python train.py --encoder_inner_norm=false --encoder_conv_stem=false --latent_channels=8 --residual_init="scaled_by_depth" --batch_size=128
Rows from block 7 of the encoder, named by matrix and row number. Rows with one number belong to one neuron. Each number is 500 + 50 x the weight over its row's rms, rounded and kept within 0 to 999. All counts start at 0. Numbers have three digits each. After the name is the row's rms in percent of the matrix's.
# gate: MLP gate (encoder.blocks.7.mlp.gate.weight, 384x192), inputs 48-95
# fc1: MLP up (encoder.blocks.7.mlp.fc1.weight, 384x192), inputs 48-95
# fc2: MLP down (encoder.blocks.7.mlp.fc2.weight, 192x384, transposed), outputs 48-95
gate.73 089:522489530446410468475472505480484481535461484468581473494521531454558508454382490560503449566595512469376486499540491551510484437413523479509484
fc1.73 095:417537468493448493525560603467460476466509520447477491522586493516466485506423528467574542482471495483511497377520484491511469544550492546406479
fc2.73 086:473487410524482372516533513611548418494475590407466502444490491520467474490569477505508536546470520538483479542512504548422404505541468422406542
gate.74 057:456413423539524567565464436440540463571537534542504529533516445519539515466494445582540482475481484408501481446469528487488534331497540437476498
fc1.74 062:540586387516484524580429532606527463470594527542496501517509525538528513341499504578469510498493542535462486515552566522519484491533456439559441
fc2.74 039:461440515514457433484432533605461549519472438602570550404556517501532519503563436472565466507526582471493585384467511387412404474505493414502565
gate.75 066:266523448487478509424583637508501512387510505495466552464480454559493482475536506465533503576520542468476445592499431561523483447564438449519517
fc1.75 072:331500568515539497513470581476499504417430522551605520571488570567482396525480505507503572535482533496486524517467353537542506514520442502614602
fc2.75 053:476455522573515475528540560589386479453388470523500535481544393540422477489504560437571504580532489510470489551460473520587526499506551530529526
gate.76 084:457489591473495525531579508481512480560544468528424529502583495534576518517529526400553517506522504373550424537451459542490531457414526483501535
fc1.76 093:458458477509491500517529577459514420456557506534385558582624449558623574407528421453539551533518524403472445481505449519474486464472560513462564
fc2.76 079:467463510425559481445484469474560618518503457538553465516512472485435529535479506477501529467526514512534484409443539417568574473509397600457503
gate.77 123:527504539528527545615510583490518467593550473493478529494593527516531469553548521290508596501500566529517445516418444501495471475580510527572539
fc1.77 135:475479597448447438416526523505480528359474490504450470483429477564529463542468502568471447549465448503543552535567375483492557597486492466429521
fc2.77 135:519405572464566520504516432494462534542392436551537500521564455447463504507437520519568466575557503521510564501477523469574577423489537549570471
gate.78 059:436468473460534528576571503491536529539487457526531561514562507541480516411421495433491592481477462467435468544476472539444412427493555531404415
fc1.78 058:436545519518527507528503422429460426637480574548498504410542577518566516406483448644524551548509480521527441481515429508414426526521519513426452
fc2.78 037:508542516598432623465517558507420485490462422522539534469462531522539483479473504495436469439563493514496487494519472522509493543509572502527501
gate.79 087:366478574494451455526587537482470492443500492476432525515533461500423474446587509474434583524427502561388414582465453604554459602478553474577532
fc1.79 094:584485455559547528391538468517529532596515495458508468388550512431473441540441481420566401494578471540462551501515517429484501475451545479385432
fc2.79 089:450538542409471466574400488484535567531540491574525456444547532502520483523540478532530475469488498434517605377497484356476481496493461446498529
gate.80 193:456502559495453549566473518500534506552485501587491545533527510592569518595471517640539530453515526359553474511492523541472543422377450519571534
fc1.80 205:418511426508526491596531519425448506343453492512586567509704524553542510394475474426550604526425562495502482449376431480473462445495593508459513
fc2.80 289:499542471474485472475561497489552522535543529484454421531443468519403502507514530471470618488457464502504440466453513498565547515526424600380505
gate.81 111:616494550499541416450621526548480503550450498444517425440465498467442474482495512409510352542504441523492530531469538505525500479498495523452503
fc1.81 118:481497424540488487551462567480476429531528488474540461521647517513494500471489506486471524494536533528435501498449495520484559578497575496486513
fc2.81 112:483519535420615519538488479461496533521466523526509443590548492484453515538426487439560492525508400435506540511452465442603591498487506505593461
gate.82 088:604480481529463540504441610527552468596550473508530477518571529513531524510528455354534403444440530513559518481426492473445445481467511561504519
fc1.82 095:489541460526530436576472642498513493451525438499519505519580541570548551475616510471512553493488512578490482524426517520525429578560474432535545
fc2.82 081:519435482534435389525474502605502456506481539501475548419525518495566481513569464513549496551446547491477566439537521502389383475494524377478568
gate.83 061:542467514534565493518441430513476446514504482564562448468486554427458397434513511576559487489554526510604483528529344457486481528546500504590501
fc1.83 068:483578403474571519545444557493583497516503562480463520585519502469486521524469568364458496494510515509419480540460551517481422581430444444565565
fc2.83 039:461588472594483566450547513503492470514550487472497542498416567497472509519494465492410537445473521579533400556525489572509428571538513531474497
gate.84 128:548515433550556543514456493544519474619475510401457486471503475493453522563464508469502510427515519589497513464459636459544455505549436483546475
fc1.84 125:469488460517480492572521607519462489527543476472520455512580468592507467507505483317542584474527566504477399496439465515455496518499552505476513
fc2.84 169:506573437464453485536484521466556464488608578452457481476492584515561492511542458494458513465466496466475499497523502497392429517517469428484494
gate.85 057:519549422508444391580460486433538557434434454549526526469527530568535514379443479508497427578456467452391498504367464547541520506485485522465480
fc1.85 058:392495444494552392501548523515464516445518492566535453541482510529508572496543524482555493633487471480429499526594488474510538447478554482490522
fc2.85 031:542419544412516510542489534501484407473420585426512468509610527511506470485448510488478450567550484472489490618501471588442535464501560427588499
gate.86 074:513520484524596463578459483501572483513517506555556508498512511554512539594443453567556606502485535416501523404502496496526526392485470483663538
fc1.86 075:607528476451461511513516482524560576599509472406411468542375562402453457479520531503457432421516482517399489544685458476514463460520504508465482
fc2.86 059:516479549539534578527483517526390453483389452578529542519566496496531479502433476482579458532519492512505548507519513501546525482482625445643498
gate.87 058:432574542466559485464452541516404416593465565472615496514418434386465468616500486496485488494440501448539523500545580482503483541393444449501371
fc1.87 062:593427589526532424593433608471491490445534516592437459526474516497536507626430513501558479531575523525439584534503551494437520577408450456464394
fc2.87 040:467494494425482408506432535527534571537533467508561495403512432521486499511543543536538527467525548508521533379483479366443454480544389488395565
gate.88 090:464536544531513459561469411499505461468451496495436487497449435519537429492497515505509599450442478397564455479453507494509513506619465488671514
fc1.88 095:507427515487493476578477508505482477520544475498505550513710505589515531444500531432519434492574470476460473463513450467408620410500559567467547
fc2.88 097:470455450401466421487483497481622546491559517467509475449553515505486507506545516490464534479518564526495515425448528437405485444528401519381515
gate.89 088:393476522489537509490563739500513499413467507471426460529409457493434514500471449495477494474418484551438502470464483648472446558481443579526619
fc1.89 094:450425622449455468481569474554464462471480503560507488486499467594529467405516466596508532612514444443535495541530476582506520497592516432577501
fc2.89 072:458588466606523546475532545534426481466506475449526514494424433536458524451517552475459514424512502551506370575495456547524432587511484554464495
gate.90 055:438400527494506495488584506493530546506503493448454539478509453445519463451442436546475403484492423474383524477524493469554499501500494588512496
fc1.90 065:413520476611527513573555455487515493555479511591495537579577492556514500473525490477609509458502501475411588590527534489522474420486400555449488
fc2.90 039:520419514495599528542512480484441444502388513465457517537564485473495492525427490515536467570548439489476508640511531551568585464504527444619480
gate.91 067:502442501508483534577485414495551531470542489474435529534537498487541439461585501547534502420481536521456534514534439481446538520587587433577512
fc1.91 072:644488588502485514470419439502520513558508500486566499482397510454508509464531496566419516510522463537435503471555454548511506482465486506531564
fc2.91 050:514562473505591594499536496440512419513529525442498500560461570527478510508452432496466485470506442505515422674524442582569572554500528522573452
gate.92 141:378490591514509495469466549526517536351475483513412517507349481491465512500542502575451521447471461474548486526515513559474531536506382487583608
fc1.92 158:603496380534554552555463525455500466619511478519506532507512531427460445485466524427541525485456557496532482447554604468502452482464576489392496
fc2.92 169:524403477400530484454488380446553511529507510491504486548548534380558559510482487548501496532491560557515563481517562516448511395516462489487454
gate.93 052:605562477448489474431393445530506523483543489448612560507489567546550469394428537529435547563478468504558534424448534548513445531466516471648493
fc1.93 054:534572439523463531442521445439576643430438495480420507527535477508533528560491496538567506567386459540525568578492411573497497533448490439497539
fc2.93 029:462521486530443513500469523439519534496574428445577527431430595501498538496478433499411466424523567533515486498473493466375429540451483569458533
gate.94 286:440493503497527556542534550504517502531507488541567532510389513403510481565497505513530543472465553523481502502489576485538433503452461504550438
fc1.94 330:484510397505585481500525600510469528484496476472666470529543495526477509495507491364451504499456502602553483494453461505530425590498490491410495
fc2.94 500:524501424447513507454549506419545468502584586395453444543479506462511545529522525469396592465514508553519429540471571555450541464551417535454458
gate.95 049:558533553460473537489527462583511559448546491470491502522467522480441543447441498429455562570503478477501478479476525501584511420547511420482515
fc1.95 058:422539411521529490446480429401526547501537527486507518482433472493449415542587501522478501528411481552493534496471525422543481478507488459447420
fc2.95 023:496462430495602373509560523579483442453430552394418546444551417535436493514467473476524477550497487482527468577499508545498485506502535464507528
gate.96 080:446460495581575534512454375463498462648484440505566624536556505564503444587541506494539558372473544498348386504494554510474479428468467542535570
fc1.96 091:544553453503526531519542590416481494416488550470474533556475498457446443462432498460570537544467548488429412507489504608472487573514559494471531
fc2.96 080:496379513448605525439493488426519513472445486475561532550556537449539541524458505480469474498590544525508506574480559527482586431500477516550464
gate.97 084:506508450512524536501432557523520466466466591516606505597546483497558551476521512520462513456463573512596520506491459500457490479503576476507503
fc1.97 087:467517379467501521563469686484444494499511550552498489508579538571495524520528527443500530419443541517617479550490459558461500530397499538525501
fc2.97 078:577473455539463426499556480601539469501480570489407481528487520484475524480539442474547585598413459482502493500494550582557470489489524487448548
gate.98 058:593486475446507472432440350492539498535435474515517512485337490435475471451507518587409540541531489478483613515492537510571508570539461478629483
fc1.98 064:433488371452445566561413601497489456492494451547532479489504526486548563446594468578484504423561532498443532444471531510565516547523479476521426
fc2.98 050:496585518482641591510515498414456511504477509535474447603514488516446506483411521460526494504509408467518465537483446521690604540480548565583487
gate.99 091:456423578488570448608607435470451477542453461485445552440542456547504504455562456431508495502522439507376454434470416540506502540460469572556559
fc1.99 092:442514596469499511605534477464493531477474441571433525541451496437546532473533479661501489511498471501532459545510459470446479518529456499429531
fc2.99 075:517534501600539595450562535528427471484438458485516553525445462506475515493457512515480495493499482524534433615513460561578541535481543562537463
gate.100 065:486500446467491557503428689533556450441548497626485468520571510494554536426528447500456510498534527476508479593517537498493431562517599464487401
fc1.100 065:366502443496511457571502526520505432570472535501545555600526488538601570579557510603494546534431501563468462470474469504467542498411469490494474
fc2.100 049:479387474449507390482499496536605491505464536474528501463548513452495498510519496524478528530515578532465556466497565525407485415506449473428555
gate.101 067:374510556494518416564482471550542533462524473638494551598470497479548620380509514605454518506536426388486507507480524495546545359491420473447482
fc1.101 071:429495504429473541546568545467552449469475440457469501440586552539481439544505525435466586523470487604529529495430419530528487553485616474482482
fc2.101 047:485492481551511583451527485403558498458538481467469497520439552469527527475516526523394524451548515532522414607514548584484525474487459574471460
gate.102 083:518498517531477474380480365510507540514494524485539490473420492486487476429477485493503553562510534480444413487573500448551525525559473505631496
fc1.102 087:526472484524500558505547564561496471513551465473422521576553450561455484453526519423487503494478447526509482486541370508455625559439495497512627
fc2.102 081:431549443478431436491460477518560551505579488488529508398466493509487503517580531510478528434491562496495477433470500402406408515539396528378518
gate.103 055:509414590482513517483495345452465546471512561565474403467463555377371507473506501611480472528555548481505486506457574431487420409623531502539523
fc1.103 056:526417543562523455447682418434477570542460573485421474384471499474461412563506492525576483556526511439399522509534489522537499491515550504491478
fc2.103 031:590458463544460416498561517615555415453430577457409511485554509529483465543484446446472578590435500470451523510528546668486568443533517453453550
gate.104 096:485469500457495512522532531494454499409471502484399505506508531548424515459488469570506416508447517536411503520493550530459460455474489523489537
fc1.104 109:431529597537465548425586553542448544441538478487405424499505486507536528531509527539464455544594427445435472606542393546491477552540429487419472
fc2.104 102:474593409531573521525533507510495408510522579398452491567415499527439512469495505512493511483469405507490402658534438572517474593519488502498457
gate.105 066:484560387447506508521491640492559525436471483615535513523483486450491499606554494382487521482460551554523540448515476503508459490429461506509570
fc1.105 071:463535512461460512609414494590485469533557511602584430574508489469571505467538450526508465431566558457514571509415520538499558450378497557542445
fc2.105 047:527568395553493436499556485580574386521526616417440507501438559545447491517535399522490518524438451515484445615535501572463444538484475468453529
gate.106 082:444549555489498462562467570529525487451505553573505540468409453467499456561532461589466512562483496533532538571575440522550534507593436468538500
fc1.106 086:541480521506498581530503437446479468621511476525478492519482538452450544577477482544525510463478511470531473492584555424517523502366514546466524
fc2.106 069:516425521464538469521453505525491485484442482509530547447604532438573463528493451535553427522522553486476588495511527476388463427502511378564528
gate.107 050:573459546368481583523634427445500509586560502564532453464567482487536500447492525500634534495467472553505483474581446520511507477485538550502525
fc1.107 054:479538436496419564538520440457526453456531538482403534526589556481464549572474497566522553483461501432540532550560514528419431569486512494557487
fc2.107 025:491533553528401474572427539590399528507481430577473505440547460511517501463572560522594465471519534473484601403496474360463436518463547406551537
gate.108 065:477484516489495572540457487449548484516496477445556434405512526634526379559413514437522469485416616545494500555447519476435531583614515556466462
fc1.108 072:458513396507542442460424463503552496401519597545510477546479473534640509503558519513531471433575496406438489496456426443511598452390523520555566
fc2.108 054:492462572553433511468493500522446557485450413587507498464486445521521487498517550511493515496510526502532509408476522468566535496482504580486547
gate.109 095:674474538548520529446493439503509464526466574503575461478420465446459443496590470457431451506621471541469565523521546520541508517515512531531511
fc1.109 099:485529512555588485472583363522530487556513554520435484474444562452462519609525476441488451456478525565589471527540548557489509495464430520506489
fc2.109 094:486498452544380464447524514557548521486556472487483537440433540506531498486580465526447543446453574535492477459516480537401426515501457529383553
gate.110 070:466531479499627398544568491495515497479479482446505496539513529536520522515494478477454573515452454555565511537484404581477555477489381472415495
fc1.110 076:432520514521491528499547453518465472409526484429531596537528499573550576453496531519527468529521492499569528416515473518433477522564454528380397
fc2.110 057:562454540534491622471555424430439508484450440527474501554475502471505511472446537477468525519529498540528458533477527559578577469462565583574446
gate.111 078:554528486494495534538557683555507500440489517497505472459426558548443377616481499487557569542518474475438519514616507551484456537523514490473433
fc1.111 077:539417482538442534481504416526535498674437447478527486496494552631484585593571477526455483432494473526598576524493527526523582525518422541598522
fc2.111 067:537396514579517539485502498512394442463397462526531590526536503471615506469461504467499444549539543551513526549502543598467501466499615440602510
gate.112 071:510519526514525524444537444523537569511497436416562399589410534461417494463523450476452459551488484474453441487489548487494551508590428489450492
fc1.112 076:477550479536474444517511422522508503477444445489504449486446536524560576482550500604451471513510559500482479486380421580528514486486459481533497
fc2.112 053:466591530538471538465482509501455580514576438580524536469447544558496512517504430456508488439453452453504508407491468432556432601501502541520506
gate.113 087:579530521448461431485433561488485501459502495463416491553529497520520540494524472542400498494470520476501539465534417608466502589512552474528590
fc1.113 095:471531550482416527496499488482549464537564490524416493522442504433494517489506489666560480457477520476394512533596494472454557419454481487493503
fc2.113 069:465580465508554615471560574407516455487550511448486479555454545532487505513458475442437535442532459514522372624488449551556553574506497568535429
gate.114 082:487516493561500459404450354456520532535464486477608530510400467367476516542487520465514440467541476522555531557513531428520559522404393462550519
fc1.114 083:531508538489428464454353357462524541488583479495570469478495546502554537570555462564481539499577428438520541553485590394518547442637594488566495
fc2.114 067:551592537523474493509525537503544481507548573521426409528441540559434471470500450475488548492458370434485470469504448522621545566450498540493523
gate.115 083:467508508519572484449459417500549475484518462473455528572534523508548565452530460479449485507469561526474447510452473476474550565555497500521540
fc1.115 087:521461607491536499486560385529469444604482487481633484442499468494495493442395539533542476462464529506530489526448532435469525445525479521515500
fc2.115 077:451605529463540529528489459469526560546516519577448435569475493520427525555470483466553533508440398423546505415477433441645558544456468561518499
gate.116 060:544508465502530582582555523539544490518492562611526478543530479552527466567469464600481546541516583546534499542525518561526617450494501569652555
fc1.116 062:416548441451499520519465467437547395578570484454515476521628430450533560470541535528495569507502498460599491377485497394483515508439453487474462
fc2.116 040:541588498465483473480551492465570493599613590506458452564466512484461525540470513496453563492447417477496448437498505529571513519514460560454480
gate.117 061:430522446517523448538457500567518427563399541494459517487475440595525590443537490545467527487418477568609475479498492503520526477408466442609489
fc1.117 065:423574555533496508459492492476533487587453498440546493428438512534531468576560554488468436444414475453489465486442453545595387524464456508526503
fc2.117 041:511427496552549576462523480480473419510415455446494538544499555446502521465439438502536435548514482540487490636529498592489494497473587479602451
gate.118 062:549586479503472481446506420488533453499513541542503549533486523501547503453543508489456486470499391415544563542550588414501526501481477440537485
fc1.118 060:482515515519428575514507498521547456485581487428521502528568484465575500493484526460425569533574472525463425489509491462523535542579521496474525
fc2.118 035:519459475492482383449519494596500550509475512519485510511515409491481539509524577481560555532476506507486474439452506522548467463473484549402524
gate.119 081:342450413466512533603437513426541498453422425548475546646519459523521436419522474560561522487406510546523524525532419515496534527544479511524562
fc1.119 085:339495538517489503526534574484452468487495515446481519453505467528383460403550501406431532590470470489402505553459416533485561535458485521518532
fc2.119 070:468473472532575532446539520508486453502462490401544536502480507489473529493481482480469492484562518554490434664496491569491510521526494520529448
gate.120 077:462430505472454541493503383483481629488391519500429450499430518412506350539517483564512478477491494477569470503537553446478456547518493574534523
fc1.120 078:570472440502531514498474651468505591483490534589524432469580461547531421439518480489522535506421560515523552405463416481454487483510535451497471
fc2.120 066:477513560408547555507478462354558585497529478509491407554558499491455506535451530502462512455536478502518507438445525447607652467520465612505502
gate.121 068:487443425543494529600489428457462514559507453523595580459494553474463459565492496576471512450422506551476576451526607513494493558480489479452445
fc1.121 071:442433502489473559563526521505506476493509497549465532488549530523470438568548523473452542489580478533605496538555378587504468579583495578452557
fc2.121 052:531624493547496571506513511452483457485578562474454473571421530533520498496475521538442498463474414461508456568516443578533518572480536499509488
gate.122 142:542481486464530524472593530518517502555526537488485546496572525503539529606518511353570505504469531466530467506406422458478525496421503572451507
fc1.122 148:457537487487482450537427657498494502386495518499496459499514516547506515526587508473432534558533450521502561548493449606502479594526469438567539
fc2.122 175:491444501520449435540419488603474520526450466537550581382559505492551478492558460581571432508513591497462606440545498448408378470510513403501557
gate.123 087:429508566479513493548570706509496469469486477483535577539550560536472535501568530396526539459518500532449496527451508498460435534451455509507543
fc1.123 092:482482525452490503557458565516524536391493524633553569549502475557589498415497503581519595503435542474542440524481394463404489443503521551463436
fc2.123 076:525494439555526499463583486557555464502488524442466507512434531501422519476511440505470564507482486537482392589505511587538483512514480564451479
gate.124 068:486480589486492451523484468498492560634511440565492497455450558435555514445529490581510487465472486529534544495504443537524406446434504486513486
fc1.124 072:522523488543545440421531489514461526536545484491588462456578530576493524418468533580479484493498402610560504503488454561566378490489514391502452
fc2.124 046:543396527470489533465496533430544524515471470472558475504588555459521465531443513493421490515563564572478539455486605520464595405527515511504534
gate.125 108:427516465499511538673478493479505454570496533486568570557580508558537538396500498530507636456461520373540451422451510522525521467491495496623529
fc1.125 119:505470421492469486622537551446518463467486477511533535474670534578560497500448468383592624537422558483573490448441482541475522454490628520555513
fc2.125 115:510551434489457420482522490540576492493575587457420456495415494523453516498562521514465558499438456477490465500500526519479468510521423502360520
gate.126 055:508501516526580484469499433560499526347429546513483544475500514519334531522462505524515535510557527509561560514480554497497580448571365544489511
fc1.126 058:593497496532489446476603493576498525428534460451519517450524510560467511502421577352538515475515436515530498519350472526519544566444451450473446
fc2.126 031:540497537459561613424611479371497544540550451519496529579480561446542524525428503485420558470494561553523433522519482581521570504519498655484461
gate.127 074:543428501487504514501506648480508470537560534526433491456549457524471488472454528531540544492452555444513481423511485546490488338454522467487470
fc1.127 081:490486487455490493572540555479536451528575541492626561461575516539527537376531535584511580494498499483426473478507465514544483426507518514462445
fc2.127 071:468607449548446401534478508628514483496513553464484501420430494560440482482567459533522512505436492471496466507530430478466388581512464462433541
gate.128 103:527394439517549484528448573456468454456504467485552484518455495429486511364533496435485468539476456664472618495563471458529461552537476451373456
fc1.128 105:454484543516485489478490531496490472416479462487599529507685544611560466408560491407542545515502555449498487432375433461440511506467590518451561
fc2.128 110:526505515566482552524474512507411460477484481524495550491514539485601489486482462514520440501494517478486524531549487523440435508478587396603489
gate.129 057:562503501535518504436447408471403486449548478519556442494421435444473470520453490548516410519471554423468550469625498404544552492521522562513528
fc1.129 063:333496581555538534497492447440517457485554478598516554605485551472545507421597528587436539562434449455517448515600499445531499397505483507479481
fc2.129 040:462462458448563406487474558566479484462486571466542534492566457484537502523503473491573469516490556497466549546497502504385427508538498399489490
gate.130 081:493504530510503556472510537490518493509571479576426527537369489398502524417568493536436503532502557500450503555551553478553382478527430499549463
fc1.130 086:510386578413483475569422479486484537531464447534448507524483470492527542406550496634464488539449508522505509487465428489491497508549454444650588
fc2.130 073:509555536562573620475549517441413487496461482493505497603464478517479502464426511487490469489517409488509445586528463555619565562476573534609451
gate.131 066:500568431444454449523495427506575489397590620557521446418509439493432494573448497612466478484604548475542563492448493418518475437510469416581396
fc1.131 066:438503565481509531511571427527504558487520501461497534540432501547472501549482472461513471507571469421443535461463511518502536457436476487556448
fc2.131 044:548567505531447463507563558574504461503521546527455466537440529529456504495500422481508572546421438483509496468474506565612508533472520512449564
gate.132 087:467521481503471531449484489487536529615506448413524473506642510526504430531367539395546502495484504468511499460456410482445603510560581474391498
fc1.132 096:580536444588484468485495562511518557536528496496580439495553483459466503512451515427515588443549507470527513453477562582534489513572542454483466
fc2.132 076:499552461494588601482499508420522479480517498419518503553478605463517538481446380496467457435553483520492449627529475515483498521494494506572416
gate.133 057:540462491524513406503348585450513561506535465542506510516497519622610584426498513590426458505645494397575563585524519530507468415511452447511452
fc1.133 058:464547445505544563519492499462511520553469514508487434544532491467445409535414526436519646617441467532478491523542495517554469535545499508513503
fc2.133 030:506461535478550532498518469420503497478449490516506480566516460454473505518442567498479528527543453503519531551506520559603652430469489605515467
gate.134 112:645447499498403460445490542479489456583548502455512500505619496561549450470415505460520546494558437498550553415569512480484562475522555469500499
fc1.134 118:371543551420553476530443385519494510502423489527394546536466496537552523496554492485483470545419516527580459604496452474454528540493475535586546
fc2.134 099:535425543452463489430518446427517548478533482520492477515527467460532504523505575537426546509518559541545518421467564522483575432522475574425517
gate.135 136:389480600463464448397524579521472510388478458529499487493458508541560505525534570518514438556482423419527496582570329564449500569476480512465510
fc1.135 141:569488524483507489514502433505528502548435500497422495509395512393426523453452438698482370499450470483498568489611574505506473488408468499487478
fc2.135 182:516564428496473543495478477427536458475625558415476497499445566476585500482529491567404506421492526513504456555572508542370438515502466461480448
gate.136 056:507470583539475548549520648492489500509433516594549549544612554570491546538518554496491459529534510386503420525448397434397484438485430510597536
fc1.136 061:553456476509495442491610477584578501558500492499486542511478536497479422519495445501437396478603468520464603551562478497527475519544443553534544
fc2.136 033:526383475505526537536474466515394446508443500480532545524524441437547491510485546522535411557516522501500582584572517542439482439509563382609486
gate.137 052:421475572520571480564545448453461543465502512603471548440594433643568497486501462461476461484581476471480553564459480537495499411451491459512498
fc1.137 055:538483545492556488474506496495466555542514534578516369454533477493481462484536604555507457530575425409503573511499544509509532452478490559621563
fc2.137 029:461512418467510373505477536570573464487534594460500490460518475472499513533586490518479542484508522527480503591535517531431426479549416435469475
gate.138 067:463491521489620468523539502521475477434463507495447562442596524543485537546523454415504523542493556470580441499473400609568551529514421514694570
fc1.138 072:588485425580583421583526495440465531558507463448585515564597439531584567457479525450530576478470505409494538395470449475588579379421547472509556
fc2.138 054:531478421461515459489532458458584424477577608411439461543430544469498535504544504508472570518429482534495509571522506591446504475491483510420467
gate.139 084:522509429511484539444480469500523526641470503426476508462473488435402502567540493475498418506574521571542505535519583481568514512471478458593509
fc1.139 086:558504434563507532466511428489447506533458487431515450503444493506492499444489493613449356505457472490535582444538548450574520470590542529511460
fc2.139 082:493467534538540538451554492500502499493429443521538510536477476493429496486470512480480523493520492535501452531472524520629586488505491593508496
gate.140 111:422506607512511543595613452477528463568488484520479598520481502449483549551455487499581523459455517428524413457492508482465587449424454561482573
fc1.140 119:521521459469458486507470556538524524478469516472440444517376459455431405591483462548471418539547485515393530567588576494532520558504460525569479
fc2.140 131:515388488506497424538473497583458448493420515480518582427591504474581482514514488519550441573533578524460588528538542509388412438521564366549540
gate.141 055:544537533515551461534477481543501532467478496558435533502566465515589542564577459533564591529506557467525505512435505513512591462488499539666573
fc1.141 063:575468648521480568489431461469460534530627429499500531458422576455522509551532488464461482466444545507508490493512496432515435522536559528445490
fc2.141 040:409490533549565593510466513535371523506406440541554561466497456538486476455526517471525422475526513509528539504474477454532467530502544470587520
gate.142 077:513501494502493459577522491509504517527497534540566556459593530495564587690490479568541466448486527506467504552523604515501441464451464505461399
fc1.142 084:491572446493471510561411536486517526540480525480515518536501545507485555604504470490491528457479515528588539563502669539483424511527479435506431
fc2.142 077:433501467490435435484448490547573580517563471514570500406489521517490492494592466507467496435507579487493526383475491380390410500505404512367538
gate.143 079:585451473505428492549550389429496513587496505474360463461573500497504503499466422596504588505527506418442476443476498525429501359467452563445508
fc1.143 086:487448500500459449492506460455509500439451513432383464475502454408469543430449521469501505558499514477462481550446575485480425584620468567487573
fc2.143 076:590471419500511436474563507537574430489509626393411480548487508482494516490505490497484569562463461537486457567521541638470501466486490472470481
gate.144 105:441516494501465485482544398472502473492518488525446484498482497450512539553516507635446471554447484524483561502608459465561486477536533554442544
fc1.144 117:437513510480561513531530432517503543483521507531484526514563478504510519595398536542570519419550559447467423532490594487425553472429473549510583
fc2.144 121:546534513556460454582495507594435445532462549534440504480501465549508459500498507527593487565435447441479556482555466526523441534453591423546540
gate.145 081:429427584525541506434456461495474504556462465465563586499406558558465510438508460562470522440405543533556464500490538495479517481475382444524595
fc1.145 085:420494472539479505522523446543533511484546519483537540489608503532579591460567453540431577484581464476505514505505476565482505418576526523534542
fc2.145 075:501621540598428522520508539527446505501555467591476482514410495549480489457510491530504526458429436453486495441522441478574490584468540522501540
gate.146 153:438510651457489484516529411515517493473457476424424499478478504538491526537498483550494441526478465511473481521457452515507524517607471553654537
fc1.146 155:584451462461460506536486445455498458637524484441639501495682517532560535517450527400552461509559512483464516453459486424488561437483578493451455
fc2.146 211:534429493389528449489502435451590517516527567447465424537568526445508507539495498502469560534506515509490523467453568509473566407505436514456500
gate.147 127:573543398564472499405494479497481550576506524470517466439509530474445478585424458479521377463622451446454523474574530500527526482364513522480496
fc1.147 136:562501467496485471511461454500539456628533504538594498436488512496526487652419515593540458458571482479523536487501553405509541404563490479476461
fc2.147 160:562414468594521497462568511570425408453391509454482576523509457478517497476467516493510485583521524568495474605551534629511489465510598450545493
gate.148 065:482500540446501515451494387494511574434555439546523518499515451539497505511558494502473416531414530525642567567406434492500503561599586509525492
fc1.148 071:576516514446451538484477504574514479558584414482581530511488499415518449468382522595587529495475541462512494467513422449524565442487470519552488
fc2.148 047:469540550444523581492504449363550530532575487535470455600470562456486523543424491474442496475489444510533475509490535512594625492496464591547455
gate.149 066:472567405541442554614447429434532481495469497537517466604503500501523489556543456463480696517438563537419485490430571500549421501467493429585507
fc1.149 069:584436503522500438445428427469490524468456520512460452519306426510522453544513482638507454553494487399492525531587512454498451434552464512504379
fc2.149 050:484460583468555525533475501475460556521416438610525475554564452490473499492455500476578468529514442459503554421435506422655607480447549545601502
gate.150 057:446471479489502519409487511489576474427430544569527573516472504524468518399555521548528521514464512442507554554622581574479551532594429403463496
fc1.150 064:399494520460544508558531545607505468560558494504556517478507525561500538535418492533417522467524487512546528525424545515509509529514408496540504
fc2.150 039:509521542562486593452555521443517494522562492508460474584451543500489476466470541525396513461473446509489408527508479610585605539457526654481472
gate.151 136:514576560489534544497521541553529480460526548530452482505422540425507445563549527542459445530502560553445568580555558582553492571518460433558489
fc1.151 144:481536449514523552471507558499512554453495496478518456535538512411515527624483565368480435550555523430494532540476518459479465508504489498312487
fc2.151 152:390545476456480444516418480519580577496538503489499456507499482511449484482561525503492473486492540468546518416451477391442446518531414510350576
gate.152 076:438494468508516497522546568541504550521476469455509414490569544499510424561561517392519514486511474547437464502493399568497451533524515529532529
fc1.152 085:429454577504459475482420547412573480416546510574629488524438464468497563522491489566470520546499486524545538492548458444515501566583486503463568
fc2.152 071:527381458536511536442555530470467473496454480456519546514511461488518506493495575488449506522562548576486444576496565602495554456529512543520471
gate.153 310:492507599502495488497592595508519498621506466421474413490539528505443473493538484478494495532374475500477532482439436532529441523397524509452540
fc1.153 327:530518488500525446598522734545492473409485484512456503501626481536509501496489496402586557528455524503487527485399501539524451457382600515478519
fc2.153 360:592425529496476424540524405543504484448436532556410471539544483506479471494473504455554533603442452452474581432497563535552545419466569474494563
gate.154 099:628532402561555498508489339485499520581518510529575470480569453508470480540481471446534526420487523479502517480432623427541504410552517491492537
fc1.154 103:484503493554429456525431444446492530469481437472498506516553486493452481430482462739455475484431461470530537510550515552477491433636503451533520
fc2.154 093:461442523440491422539410430550516583504452472555555512428581491491504481510537471568569444518509558469491622393496522378462451457513483460487528
gate.155 059:455509501523504559498413556488506585556468445489542497491472540472481530489451547559429462473549437525456571516515596515442422521530519467511468
fc1.155 062:460589491451486567468498485540559498479529476541478528491486499584477544503458503547438533573479498475537484572493439592502589403536505449512550
fc2.155 033:543615444557514546519577584538483402520555580404465467508425516515471456483524453463457568501466469495505379589548466646536513570532502477470526